A small class-conditioned image flow-matching model, trained from scratch.
Model: 7.76M parameters, norm layernorm, activation gelu, moe expert_choice, num experts 16, layers 12.
Rows from block 9 of a small class-conditioned image flow-matching model, named by matrix and row number. Rows with one number within an expert belong to one neuron, the router's apart. Each number is 128 + 32 x the weight over its row's rms, rounded and kept within 0 to 255. All counts start at 0. Numbers have three digits each.
Before each expert's rows are labels from the 100 images, of 14976 (inputs lightly noised), where the router gives the expert most weight on average: "top examples" is what is common among them. Only what is clearly more common there than usual is listed. The data: single printed letters, digits and signs in grey, bent and noisy.
# router: router (model.blocks.9.mlp.router.weight, 16x160), inputs 0-79
# up: expert up (model.blocks.9.mlp.up, 16x80x160), inputs 0-79
# down: expert down (model.blocks.9.mlp.down, 16x160x80, transposed), outputs 0-79

# expert 1
top examples: the character @
router.1:087093144102133080130162097116099143192096133147191120145101110109115154155103170125088063136157190114047132099100167169101144127121111096128112189091133162169127135120141167183134176087096118067147101126130137087143174108125091133157107167
up.18:125095148139113128115126125182092134146110131128124138169106129109112121145095114080132073136123144146112152093126151109161137104062100127191104126191106130112124130139102134149178154129086132128072115099087124068143131193098132070084176145
down.18:160123113153150101076046119096085135114139093088087149163040178082153105147044150095172192145141177143092117116174196145138115121172163091138159150127124121078138158103206154125181136099130187141094141145094172156151150103114119085168117202
up.19:083201135175102154170114134056101126145103118118117115166182117098144123150196123115121062080125150102096111125102181141137110156173090133132122153193073170173175096121128088158139135112122153113129141125036141063128081112131097196185149190
down.19:175075075133183117108154120077077158139158125151139152147090089150104155185121100103156132115111088140130115123104138149141127139105174114128192171117079045129147091174106116067149175086137117225125115137122132126098117085132123088202138117
up.20:141092088158091146158132113068080112136121135154130110125152120142093130155164149166170162086153142197127148106110187128100146110103130088147141082147058094119105125092163117113191166096106166151202141141159167079103112130147111167057121144
down.20:128084140179205106086124122031148126144098164138152116177115129144114186137106153059175148119119175099124119137090208137141123155099136109128162097100117082088147119124121115134116156118129118151116133135217126134099130097154072124131145087
up.21:099118151124143152121107145127139120134141147169111129155080120126095110123125175071111090114067104107168125180097169092137105160164122143088080166137117146198091114159142129144110118149138094137150093165144180134114059108108096174154077165
down.21:088087084067126154113152145136089150107135152125121173152163063150081108180139153175076104110157104103113095111140134130131098134117116131098120152128122074068105084133129128076134116159164131139128116130149141162063119149158162089212183081
up.22:145120129098085158125091131121138144124109134154112165243098137103125107123117140134122107104139111173092105159071135130117090080132125120160050108171083131156112143097074113112182079157090130128138157185067156082124119140188121197109121162
down.22:151135115017136092109168138087162130060119115158140166122068120107137163169140086111158104102089146151137110106133114101171172075155142133185177087118138116073126142103093087066164137125118158120147126093120205137136151080123147100174152208
up.23:170139121138063128135009112097095137133121141155117127159112098060066110140146097154051126170131101110143164181163110161139114110128141114014085118184115168155155111181112112102107103105103100194113138109105180103181163153174140168164169127
down.23:143085147034141094094150134070065136121127099160165116109128112140184172150148087076118145129116110129086092105114129147151141159119117107162130141129079102109152133157141132046078091139088107172121128143099127102143122094134155069146134089
up.24:119161109190155145118129127130106101155189204156143122078115140072142098106148133156139096179090114152109110132136122049130128125176168094122100111128139124142112119166106185185098092157151148208112108180050089094138134209096184112123163124
down.24:149163138191074181150151133124125094169124156142164098093169216097138142145046135181102059115100192128194152109154135073138215116148115142133115129143142189134114124119129194151119156117104137044142129071107127122149109154124196141116156180
up.25:179077131092098083067125129184073144125114100083155149114118118088076147116100078144149086132174186132115185080150130144181126124134137128154094126170120120116097144127153084128155156119130082113067159127098134056165116117141087105106216143
down.25:167119127136193082121089133128151140132147099111100143189038153111116135159081083098186165163142197116097117145127157056152125105120189113111115136085134101102110137141146115180171149134044164196173155137090143138100184128102120130162055147
up.26:121091146154127131117115125080132134141101119110111124199170119137114152142145101126085111063125117129143142172093145106109082082158132166110058166098084132141092130112161169160103103113098133125103115181127119083089132090147143096140119174
down.26:157132068159122168132117121181170176163125123080060130164110086126074054117140183175133170162135186124124139172166165123120090071073145144084098132135199124153133119110116132149157132129186196149100082126147132089112159132126167149171174116
up.27:101137107170128120130122169145140085166113163112084138176155119138142141123161168100155135082090134103148151215119147147111124156107121124110071150147113138140164142116160096131136108139133168119162117121125114177094104165097158062131116138
down.27:089158098091125135088093113109151164180128147153148172095154133152162099119192146148109154142108102096133137138168121154152126120129113127139127167144135098096080124123041137052099129147192132133072121125088067096153130088122178139178227061
up.28:141154153191134152070088122127123145151057127161127093143134143117073160130116131119052073161093137090110116093109133095152086087141149115093084124192144173168141122166161124131071137141123127163128111123079162098173127122183089172158172156
down.28:155064087165153083124164119121114120116135141138133105165080092144153114194086108158145106125119111094132094144161142061124116136080113179145151102141143068130125132121147154129124149148085158204158109137106159119065084142116162125194110152
up.29:154132123146105160158073138137123176129146128168112172104089060108143109107140135137095132199093086120190127146132188070108143116145117100060075038127061107137153102152132059104086113122166087152184208135078173137148123086168136152116129137
down.29:184105119225113158121144132113110108143137123136129205139116105063127107175104139148115119123089094148120149170199109120128173104165100086172185109160081111108147104123152108061109146108147116145139146166133197109120126091125134098146185195
up.30:148123075121111118093155135133095086185084148128126146148130151095127183098139105104146128091112148158103113126174092141131118156043126116114084147109221177141152220109108204175226188121139127163113129089106105173025114131102138132133119197
down.30:124141137091124149122152129125121100170130149136170096100113165138148168053112119103135062111103139117178076117082119073118106143087139158155106221158161136150145164135220216170144110133113135121130102129130134095130131126129145076093103126
up.31:125165149139115127166082121091068125035110118123106179123152087138118063112088115172148119131172166081139179106125107203106148093200152210154087152151125101111104128151121126175121091133145109134151131169131112137116088109168104122118082089
down.31:077126135144134141161113117159187133117142104096121000129101110076068096147126129137178173161138181119103125124128135084164162123104149133067121111098152139114132162058109113214181120127144165064151103067118123095144161126159123164107104138
up.32:112119143134085144148099137052073177132084163139079152169104109126123138117149162109144052129098105173118141118074114084162086107162154121104163096135140095147146170154093107138133111138129157136138110132073127151115133115122151119120163135
down.32:141133112128170151123125138159176117117131118141078166151147162123118138064163187114115134122078143139131154118152090174172130058131129090192124168127126115113121191123188130073076131114150134158107087204062156142174137126112148071167187126
up.33:151093130110136112073160119136106128146110093159120166158105151131117065099084119050139046089130120143141080129148108085133162171148126170152041139101158137119116143178123188162123136122174138120139149157037113153097071092060096150110058132
down.33:181112093102111178131181130101083057161134121155178169124152108136116154111078121209126093128062117126171113134145087078108143160120130093111140166185124134144110108139166193083128127073130117115125117124068182141141098151140148090148091177
up.34:134134112087095087115125122079111169111133104119131139127134093141080145094117044136132123179155142133125135100191078156155138133098138111132141081106174133040195181132119121053150153099196083162137092097155123132176153140137176171101131101
down.34:140070146039094166172137131179134112089110134160120132107192149096142069137151195148119072110132115106105116100153106105101157114131106167138131159131185098082126138127159108136110059142155120165101091166129134142120133203131119081140158153
up.35:101136114169094133165076134107174093124120136111075145212148119147159161134160133173063151104088109113155092180102168132108084075117149122089152122097133117119109119085140165161159075146144170141177131130147126181129131155156179102143123140
down.35:110122111157119149148147115166175140158112152082129122188080077111146138154114049177159141173105199124098110161147170105117080130106124155116130057123139115108102138121108166133174183169073168149209105078126158123118131159137137189115066189
up.36:145175071135102165130115131141178109135136123144074137137142148126113170118135131166179193118138097118124048115151153100146111131144124118136106067095099108106109113106136149133089100146118169171122110132111097129085161212108085129102154155
down.36:079156149098082174157191129153150136194128137177230177096209155127158159110158094135087104109098104116175157144115092134119164130145111155161104161171109150147126147116140143110068141122082064144167130137104144108167094155128172143097078127

# expert 15
top examples: dark on light
router.15:187149137096171131139109167144118161102111141117113143174104143143139158057169096087144153116074165191145094110110168151119147109145168131162109145144068107169162081119106115147127145136119158131169144098125056140115128136172087100147162037
up.18:133098142147086124178072101129099091082132099155130150160101126158122141139082186139167189130111113149194104095168075118074122153128141141126136085162177194093156088114178154159118164095200100105107113108128160149158126131104142159112102145
down.18:086134050122161085088108144085118147097155138142139160105100097086100082112119070192155179127177145153111125117144192108145118101164112127094105109143085098059105069123153159107142150138170104097111137083172137195136148086166092105167163141
up.19:134127145121128144095139120160143127092129159131171125024110161162138127152112131201092123137124105048105118140168151150173119101138142133129176038089167028155117129129161124142075112176119089183154123109139162061149204150130105080097200181
down.19:113139100200179089039108123087148114118155114091178095175142181152164143156115131182135166129102108152156059130107083124136126118169146179139131084128079108066122070129115124156135139147129127143157140099140135192129089063129138063116136188
up.20:112109098152118112124134109163126119135133161120201171128150150101130113213098183124127144121115148118157109160180147149149096120123113122089141072075181084080175125145134146149126184160135096132172133175104077172115146145147083084052076050
down.20:148159157123112144168119116200103148176143091044151095218165157094128091133120176113158135137042109109129153125129029175148166089135118131100098074110210163143166178153145128130068155161126146133103147133136175144144141151126106124137137085
up.21:194146143112130091145118119096166138159146165147140126124146183058110115066125068147130106109133203116087127125135104168114154127136146181122140159125058213212151158107106170159145088090099116135156103101118111028149074094152133153162141112
down.21:157185123196100168150100128190083143102129127171100073052153150138114077112174181123132162141175134144117169139147145109147140117094136123137094107146156212196114133114069142171135176139170115124086126090120124168130150159116156214067184105
up.22:185122150106124068158143121094148156144155154124136173113171159077120122092106075142141105125129199133090139121112094170118152105123119163112164175163078216205147150132158142150106089092087129145164139074106123021139044125141091161151143125
down.22:127175094184108137133091131179107142125129149182114086126120151149140097115140171141140164120167150132097192133114106119147133124088119144150087091139155210174132113115057162153134176105193116124089121082135116168115107177100151210064207127
up.23:116124103083127124151163081091135181133132136131102152130129139144165146128113131140157092090163045094109142218092146163176158113110151136210144157121178111099089171093105132140160079124130134132064048168106136117147126133100100097132131116
down.23:159126147060132137115076134126120108159106128165157021089133167173110151116175158096083088146125082140178148091082123108127118129109109176088146187110128133124119127155143096095127117122108058142145070128060125117122106124126193085135185111
up.24:105163121104117150151160143117113165107149121126112180147115191122136132145134152118085090140131139163074183234071137135109128122093158062175113210101118183121058104128089149140137095109087120099174119070134128134115121126127129141152129126
down.24:145131170056140123129142116148154140108129123039102117191078137109157160102150169071131137123106099106172154082110120184134092141083106189072135176082145133185147141113094088106172125127131140120164113111065127131139146172162155120154134109
up.25:098071120127132091118143118123142140098137180146147167098133106169162127181096191153123134159115153128079159102085136112123121098143108133099127175111106083186171100138172116194133174109059090071118138107131178115122138057146134075155137125
down.25:112094114135164100105140138082101119150150161140096130106058065106127118148124173087162148141166179127092073159122178126145084123131124167137122095115132089067112090100065131082113162134206158162057145085137094157101116077158109154157175149
up.26:100159138154119157122149106187055083099125103115092160138149130162140083123115172164100129118135118139125102148189135100139186106095107103129229113117189186196100102109143134156127142143112067114122131081117151159136161160114082126157073142
down.26:143098059158109144118119146051175103031133146153135102099126219132146103050150112184125169127071122151121166134151154104124120117119104129095151118135070102158124063127137111137096141109132118116097118130131162146163065139102182116066126156
up.27:090126131181132150173165117067108156118098101129090171145097165178162105161130119115159137133088090144113126144046129131077113138124111096158118119153095087052129104124183146179132182057095127087115104104123100090119138118157139047081166152
down.27:136159137160174126107168127106059111151158103150176116149144080119157177111173119186121151114189117145110155151096103144167109096150136120087128172123141130161112111150110182139127160105087076190144135147156115106168123103150143177164079036
up.28:057166118174094108149118138095091114118138127135072150163096119172137129158135222118141163145130100154093121112117132119106121134139102088151145145145125211177128093147158144148071196059119126107141165079150115198112110121117130164160066173
down.28:140107134174141055076141131081102159088113114134102112163078089103137094129117159213147143124139103154101069132165188114132100128132107133137130080133091091101120093118068172080153144127173118111094150041119149129097104051118115097161130156
up.29:065102090162102136108165123186097094082162095139116200132112141142151114154084186163144150116105107146152135110162136082097140125113105121124133104178255091104146085127178143180133159170160092138159146110098122201165114140132105069098080104
down.29:087151069122162110129124111112186131026135145127137141137144146120129092072131119165152137134135098151147163117166121090132136095108134133128145066111136147197135065105148187189133138125146119069128108094127152177118067132119110137067186162
up.30:098144109156103114112146108116105133127101118109036132131116127191165121139114157151136097109126016094157139183106120127160154115112136136166100153117214147099137132131121147181149128106110127144034095137106160148138098106095149093121116181
down.30:119147086083142171135088130152131112152143122141142084082158148159120152131145081151115161117164099138177217121091128091095111109149118132149157117120101152078123138105102155108124080110145090087076111212123066123176128118119154090137197122
up.31:129079115154137111122109128148062154107130139154133164142105145144101149132091201117119125139100100147048147117151107179092129130176135117107070168193166068081133085150152137156092221123238120111136122138114113143149091135139110098066079119
down.31:093195121118085143158149117164090124169141162100126114145109064110135076169101190124133104131152164130145141101137159074164180112106131137110100147120119162165141086105111186130135136176172165127082138070140166147109154102137058144089197155
up.32:146144131134134132139141109111156135147136125119182160122171163132139074092106112179124112099122192091148187193078123113119120111134148113097169149111090225182092138101125150163148098112084108157170106090113141031142105098118110141135164195
down.32:145188092159120167177097117182091116078140128160151109127120160138155150121138206155102110088151145122153197132122052152143112138113137173121118112128211197189120127104113181191152189154172147120098130101145134215110081166129135163032167074
up.33:077074120145147154096134138159089117099159121100120183152098142160143142154103182117152150149123075165127146105123140110090104108150120084128086095137198042038139093128171140139070207160190115109173129096087129211125142144137137067073091093
down.33:106193132163087168143120130188118145108136089131105086105136090143115084127196151104156137121166137137156142153111140072152150100099127127114098112112165168167098051141108153150151150123160138089123143061129120149114100135146059190079176110
up.34:164107125116119151140095130075171148172130222139144100125146115037111113095134137111160097101120165128134131113145154120156142124139129176107144123160077085123150122064090120159171108079142153106183128145112118151104168142178089166073084071
down.34:129124179049114168144119138097156128090103093170131150118212108173120141123194152120069066116159040136153147111124096119123136131128140094115126195113119133138123163161190147110029098142141026136129122130063176166129136122173077076168124109
up.35:110117135220106161143132097149105120124112146129097110078108118153113132183073079144134157154124135144186141164183076099114102140101116111106166122125171145167151195106156136107136161147101032201076137125133106121124142126132119107156104100
down.35:153141224055099147126161156122112113146104105201110126161106137060117141160090188100123094120146161131112129102090171139133133138131128121141106214118120184096174200178164122171112109134139145201111119125111170110152141161150081143127092193
up.36:111177101129136103064139091159120091111125121108164156137165120150111095143105146151083128128135161127089118115195162178162123115093126115163190140133167146145172132104117134071080224160114099081064094121095096098134174111132075103120106086
down.36:186106102138126106120140070153080113126161070076135118130103138145110127211130124093139125135081155115111089127119089112115124126126145154124115151112138131108165097127162138131141114125105140149123129175151220147074141113098123165085149171

# expert 6
top examples: sans-serif
router.6:116110105128076101163074117075089163105151169151141168146142077168108050110159088134110152135132110151159164095121068141102103097176161134133130109139104103103080050172084094089171122121091172135135162155112179134178112166134111161149115069
up.11:095124171077173158113209100165188074129147111099122101107181133103162131124099125134121109131078191157176120169128151138115096124093082146089139119123206101096156092128096161109085083174137136222105113117073102144106161151156162098089185158
down.11:110139121176110155156127117169144134117119110112146157069117135122176147158112160127130149142116170150148127150092125119102170090128120130110113153112094137111137042104110163118087183128098111085160164114121131105162109130065224149116122136
up.12:164114118130156112145118151105161165128118080046149122195176091128148118080166109118131112053131097087144078153126081124145158113128170147117102176123101167134158117082186132088150135057141177170100110160162120133110129079079169093128087109
down.12:173097068121171121101083122134148123226119166194130092048153144125120137111121106141134166124146102129161168133138094123106151105135109133071176076079124117130129126100136141136121153138130074078127125176141082136115140116130137083109187051
up.13:111133142056146102130096110106074157173107150205133121142053103153155116094134095155126085215135155096063169060103097147077135090162140131203136173105145128139091115132118098072106168180112113061154133134092119147122128183130118142151143082
down.13:155148230108135187122126127123152123047126139096130131176098104106110119062164108127097133151108194089122076145124168151137070138096164143142124184109116141134153165143182101179195076141125215162145091131114153125174124114169179161131102197
up.14:142097086174131165143124133114096116087118152117214129095197133146112104142148075100163166103066174146145136121096159156112098147087156128097145119113110091121192151126158141175182119100116103131124108111163108090111142151125149085070135111
down.14:121173118108132108126096142198085131211150090129147077137136059125131156129159097130101140133192084104133124131088136146124102120120120157105170160143106106140136094122122113172101126159148119141071107104120048186130116165151255135133123087
up.15:103130112124093155134133094112151137085150135099130153113254109155109073144159093122153106071135141064112162206054135138146103177121126151070130164101130134127128109128118137151158028175106130153121147138163166091150130107110132140098134185
down.15:067146216110114123146111131160070135155119128092143120133158093124151137140116063119097143094106139120133189119029120183133078139124122182138145121133166129095139048116088095157131180154147098096077113174097064129102127131162188125124134073
up.16:114166063111124114095139125091166113169133124087137132105159126137138119134156098170134154135137127026108142192131202170154167141088092029098137164114119102178139118109128155119127069162107123138088157183100138166087127110123125146126190168
down.16:080119134110136128163159133117148106122095119205178121118205133152147156149141181143109056115014123126132160117161156161091148113126094182095165155168109144126118125123165092096071174131111083130136114175071114130095120169097181072139128074
up.17:101096152055137142125150123099087165159141142153106147187133124141133079121157139144089117166158155093071146119132117131120139093122118131164099193127139102138118087148084084076092148170137127000194120108096146177140144171141132124122095089
down.17:137123230168165130101100125072137121071107159106116134063056174140111121061121149088103189149112165098082141122102153112120047113148131163073096147122140154114137111127160109161186112084151159155120121124142149138172112106183078162095133139
up.18:123167082133127124099097121143155127118102090076120126110189115123116125145121157122148123075101150100189086204130208086110196122093125153055167159095143139113156122121137127099124049140126173160071113152111178122085080106112094173140158186
down.18:138053096108130175124091141151151115189118084186147117084165163132143133168121152167108100115089124139147172103100111169110184120177109158101147117130130144102127112134084139079045213122112082070132113178095061086132146170151097098094181080
up.19:037113194124120068144123134156071146137120132200120141147039099128168110125112111122139134188161140122131122089109113089120092141168162120138090102132133127114130117147158101104127200135133115161139138111065104152154115117081105098123192046
down.19:177162124111164149113112165085170104101146116095141122163061061090082135177147125167118087106136179114136087120081140128144131154069156121106093134122172156144125134137146131153172103133107176126135165079153209129156136116167051180138120255
up.20:166128144106130176170124149103152159146125102117114168184139118122120137050112177100105156085069149200119122159111124067127093141110150149161124108105112130064158110130121139138181142112151166116180118112143089136149100152122121088107138104
down.20:109094066148092148083134107136151115156100136146103111048126088136116083139144019073136187135168064165131129132150123068118156118142113088144150105141160133142084065112130082078131137111181131099101169136116167179118121090154024120129112105
up.21:154112131094091126143110088074151092118132155123128120144185166130136130062127176136130095112117148114109197200080120109131166142153136153127099242086096112070086164132087164107139108132101086074178122119136101136131103106181134145044129108
down.21:104106214101142182117083149071099129114095133116117111181128105123115178112153108041112177139118119109145107140054136134125094103121142104125146153153213123069166063087114115154106104157128127139153131143117056138141137123229120107124132101
up.22:121145179121090123139096114135173098190168105182133171114084076160166071069102105204153105190103077079080116047159131108151134138163156137086106063150137156145121114123150102109116187194109097160101126157119116126174120092170139087133140113
down.22:157173076080130144106089130088070157111100107086110140218104035050125138225132141174174087136142136104188148119111059191125126156083112075107093159120149136144162113124141112149100141130144148105127117109128192136147114117150135142135089215
up.23:081144115170151129135175141133141144190146170145069141118118149058126148212114133111115117093103126162195094197145122140123145106098103099101085115153146175145216197127138141109124123061160120169197142141082130188126129120070089088108113176
down.23:134131097182131108137199114150111104102136111122079102098139195123161095131154077105127131112155105140153119143167173071112173141119077166126098081108090150146112211106154174132093141063109117123090155136148139085122105147100107160101128191
up.24:126154136083160170097141158160096100171129109176076119177056104187111085110117126109156100172173149176110149083144166095205111149102134129164154042117161128121148124109117075112102191110129100165143137199190133098125125147124104138140166125
down.24:169122130072141179144168121114198129135130099129108210095105116068089122250169129131153099146127130132174171130167194074111167136126114139116117126125045154142117212103182105142160104093111138150079145088127187152133128130106132143115129135
up.25:151158059121104099121117164100128127132102098053145158143158115141125133158162122109153135095126105049155072188139174134133178123127107130089140181099096152119142123087126144104145051065116185149093125164144152105130121097108106180170147162
down.25:140074124124155135121090150130115125179086127149172083071156162114154135112102116142127153126108106133102200118120070164146148095142076133064133122125150134130109123110086111087050141121116065051097114206101087141106090130156141082095179058
up.26:179243149086137157109165123106161115101131102086111120096180108108097170136150084145143124094163119119087085116165176142113142082073134112166192180136124177225073106110117133154172104198130102187119109145128142151132143136146116172204110166
down.26:133158071100156086124121108128100135090125119128121130151147091114146117073144058216132146137109144143130159089159094147115113133090154181096126110139082052165137080148055088094147109135125087123092109132096114089132112165076158071129150086
up.27:125140169102086145140177124130101129120157160124171134126202155117102084105180109152153117120123148095105119103097127111106141121172119096157097152141143137181136096113132123109148139158097092024140135095106131110131149135127176155089129092
down.27:068186120170151116115091127125069172119141164120107117197091086131126173054127094135122136145125151088107131133085158177143048097091142119132107153146207146159140062111145137196129154116083137156123134113110094140142133137152192117139046136
up.28:078148135099145104132120137116063167105123112175130115127049075103122110136129124125153130208151111091135135086125056122108109113144136148190097177160127137121135119131154110074134174118129115068146124115075124148155115132082129143167154033
down.28:147135137185159175132111123131177128086141176062077099170041114115102121108151122095132116155132169112151108136130104088170033147111159133086136151127154097103150124081193152172214096138126183098141164079142173076159118104170097166131141212
up.29:135155122140103147092166107113142139120163119126140155110237129150138098040147068147126111094082099095093103121086099167167175125133164105099159164145116166186082091117153099145134093173095092172092187146136160069090128097096194103143147219
down.29:079119114109144161145087121123097128140146141148162139164121092115135203053105121188134127130115142149142153111099108237116122108101125146126152141076152098104127082146106173175108147109137098166064112141107081124117101115143255115134108126

# expert 7
top examples: dark on light
router.7:093141126161108147166159136095150106182185156089086137184206109134169092125177145128124071095156140133064144178084169120124094142132112116095080191108109158165154131168142132168139111130117144102169159067139142150098119149134153087152102214
up.2:121072102099143065112147143136119160141188166137132135072094112154133080124125155150143095161150144149086191151068166104135095102159171112119127169047073117152202105130075068159092099073120122066136116166141147107114147122137099118105124163
down.2:135115143133143143126123123105117145171130196202106155088178086139178132176136229174106106103100109121132143119165130165112159136168088109131164136131133096102156121112135058079086101132203088179092105157099113108120104138165142084184169091
up.3:115065122152154098080130105189047207131150169143186127026097137107119097145086155099134089169128159097128147119093147106152127144170144151177116118104101138070183150135123140114103187088106125069116117139138138123113153153115109140034079129
down.3:117134121096126085132128170104121141132134143204162150114187221207132164126132150138144146112145113129149141143115067185134078082114129196097128194163106088132125107182151118118142064137114116007127132209062089081167124139109154081204153083
up.4:153160123158161167142107110124210095127091159127167145143129107099096134168089111158181111167055147164105123069136150112110148150149135089089228145057121128180090156136151140136165134115112094201141108154115166077077136139158131149092120117
down.4:085151137120126176179101107192133085118152104104133024155115147192134127069101095116129143135158116143109139126179100168099160110071173164164106157147107143149131170154205128139115161152073183120145093186077138109146155192133087123078119096
up.5:098123132114149141109141131207128124117141100137141117060085110186105169115112143129113109136162115043186151142101150092176102142152136125183130117142110111111137118118104113128099111160155134071141143137119148122118085138149113157076156059
down.5:152118143028100123149123140148123137170122090156143070110153196144129130168156118136138123132032090119154153107147116132107157104130125172107172098156117122134125166155165089145114148164088143108167134169084102093164087155130130086132096135
up.6:128137154090144132081146108160106085099114110102152114100155111078084128117142123126106206128105153160194119111169115059117144132071112130141105125175158120154140171078174140099082153161103123080115123147188043108099130123147128088137137126
down.6:161119123163119126155110131188150141148135124075071070133067118111131068155150063158141110147155138131165083160101084102129092113104134154107110120119139131113135154144122123227155137116087158071157124129143116173123157142130135162141092145
up.7:089107039128152109081070135125093184131135173103120199107144124181109068152134148140182097144067134106149126123090166055085194123151132072124121111088136106100139160101083046126087124166133109115140086147117209138093149129129159181135134143
down.7:124118119137133171106134123110110145082120077183147126101087176082173111116075110076144164127048162127096148148171110164126125120120133098160174145106114094153141177139154148043090188137131097144122160152102152089118121144130139070159125146
up.8:103144125102132073126128127146168109134097061116114171076105109114144133143092123131168122150143101124152187155122133195077183178162088093119093149156121098095106115102129085147075117157134105075118156135105078119162120158130128100101096150
down.8:128113136097106138120076119098155141169126124166110154108195116165157157177112185136098122125155077133130126088079162124086183163091124148122146148141164110111141101131082089096097137164169097104090096122158072073131112174126124112166179068
up.9:152162142004098093134170135137114075083135096126193112117159147067095126111160125145141224100160163183142134092206082097133171187150107058134155098157123140126131145118169187095165140077114138178100156129146146112145116142166116125152166099
down.9:165125147162143101112065141118129150179152158114096115161104126164084113133128105165129130165194176125089093155121139069141113086133120156071107104124095079127137115112093130179168161119110151007139137116101110135096133081176113152124148066
up.10:107163084026116112082118112090037204153147172120125147150082110081159101121117177088142139123124101182154187163127172126148153127138138089099185127119121123122097114146083061137144136109155109138147125153111096120120135184088131155140117076
down.10:180126152043151130102087121108178194135130148121080154162137137056092158133130114133133118136074154146139142085094098096127152102146121081104139154106110105113096105153125080067123112163171073078083138113142099151112124147128161080184175129
up.11:134166106156078120132131123108109170143112138127162129125166049126118143107156137119123160117119180119085098047126168104089129141168133139124145103116053142138125128165186168133110185032111105179155172107131148067103120045116136152113187149
down.11:145135101151151152136104112179182089145118131134088077181138164128126136158129142157116155139162126164077149127086137190093148088095183150093087151142171167095160106138223091128140120128149111106134118178059150154134170176126175111155147139
up.12:132135169110108174184152149137123096128111164071096110106210110118134108124179146161119154091164125108115138158180154172133109138108078102168134103173162197176163143116169178087177146107163129139123178084110144157123147101129152108129150115
down.12:148088100108171104103102142100150110115135097121076122207100081151149064188132075152119205118164141121082176098148089149133111153145104097130126092149121173137095093139119191126189134112115135056093146099126104188112150156158104171100149153
up.13:143169104099153140141134104083135115103109104108140149089166088063116118141135144171141199160160141142122135136160146206059181155091095102109145100134088139112182124073115122102138131063089115123136093102127130059141151150134142132066152133
down.13:120152127176155098104086143093129141162141124119105133173111067144153184195108100111135144141170123139073115150082190178149096133103139098122122138106104127164123110165093146128150142120092146148159145102138155099136166090140104178113063090
up.14:168104125107079072100057141117063174170166202132149122116123096152145102099127153136105133161127157145150184128152131108123077114183171158092111134058111107114113091124059120093032142132182106157157147149111150167181129088114123171143082164
down.14:164154140115143087099068155091116126125135109174141094096143129091122102170093091062108197093153128110104186125145076103151173088132117099113138118125128150149111091118189152106108156132136083097122161144109128135097145094176110107082147050
up.15:080083133078153091128177136176098149110147142164178127064083147097143089148095140126121110143146151108134255161111116137072118154124132129139089138140164078076128142074121120132099119198172131106132111141087124141142113140147122114113113149
down.15:129107126132143117077118143097146134204147112161194118081178184130179211164155080082097143118102082111090171145115109145136115151119111178147127158135120123131087172148095138107093100115090098063138152172085059125181150074125140118138150012
up.16:105089145149134109111137099088120107115149144139159091101109183142080091110100137150079166148129174139152151144123099152128110103151156183145124147118153111154144150094164160135119162118108039172126147151171171141120117063138079142139112146
down.16:124146158146061146173172128216080127188143137135168191087123174082121136125153055117116129137071171126146121147145095153129132155128108116132106222133152128145134135129173119111126133132093138175214119153120196108143149143123166146145093158
up.17:113127105137202150083179134146134170137131151109123105118086124154100061099157144118092084155119128189135128119103118103136132133103136130137097137137099134123120142147107175147076154151102139123078055119140061107093167153164115105113097120
down.17:162128164134102176130129110133123122187130111123154204091168188094183108140119158170156103109074131112205154115124091154134136144141145115135074194146140112093128173193127159129102106144146118089120127173101062110164170120120161114182148153
up.18:119195096101097070037092117117103186108165044132119147152111101187130151094132122167115123150162069076169152149108148169137125097142169124142094111129114186111111131080100070136070131136161103119145168168169201151120081084179137162141138137
down.18:112112170134132119146117120123154147144135121183161043089127196141126114150148108137125135150062137129190140145121137167105151150119109156119096102159197162066133160126181094197113119123105122165162152162097113129136111145185162104083155146
up.19:130075145084114099135106127114159145109158141125150115122083150156081076102120158111110175149090164090161206152101141148108143177146148180117060145092097057124140161080158137116088112102131041137146152166148151133106097078148091146103098137
down.19:133128148141048158182174143200102134225124153181215177051176170119153149166160079094097130132123103121160140142115127174126152139133128155127135196156122120113126142138110097115082138124065084114171098173134110133157125133130188177145085074
up.20:184080083128096107145117134132123206164117084101120194084162089176141034130089113159127106104178144096107113098092139062105113138126100127152096103078149136141129131069116088138143141165166138068146119123126168134121146067179115115119092166
down.20:181128158136165166144081130132123121169139115186116180129138137167161135129140199112122155126101132108094166101107135187148160144123126113144110115102180158134117189141111127024106166125170103157156123125143100140140153111160107125114136068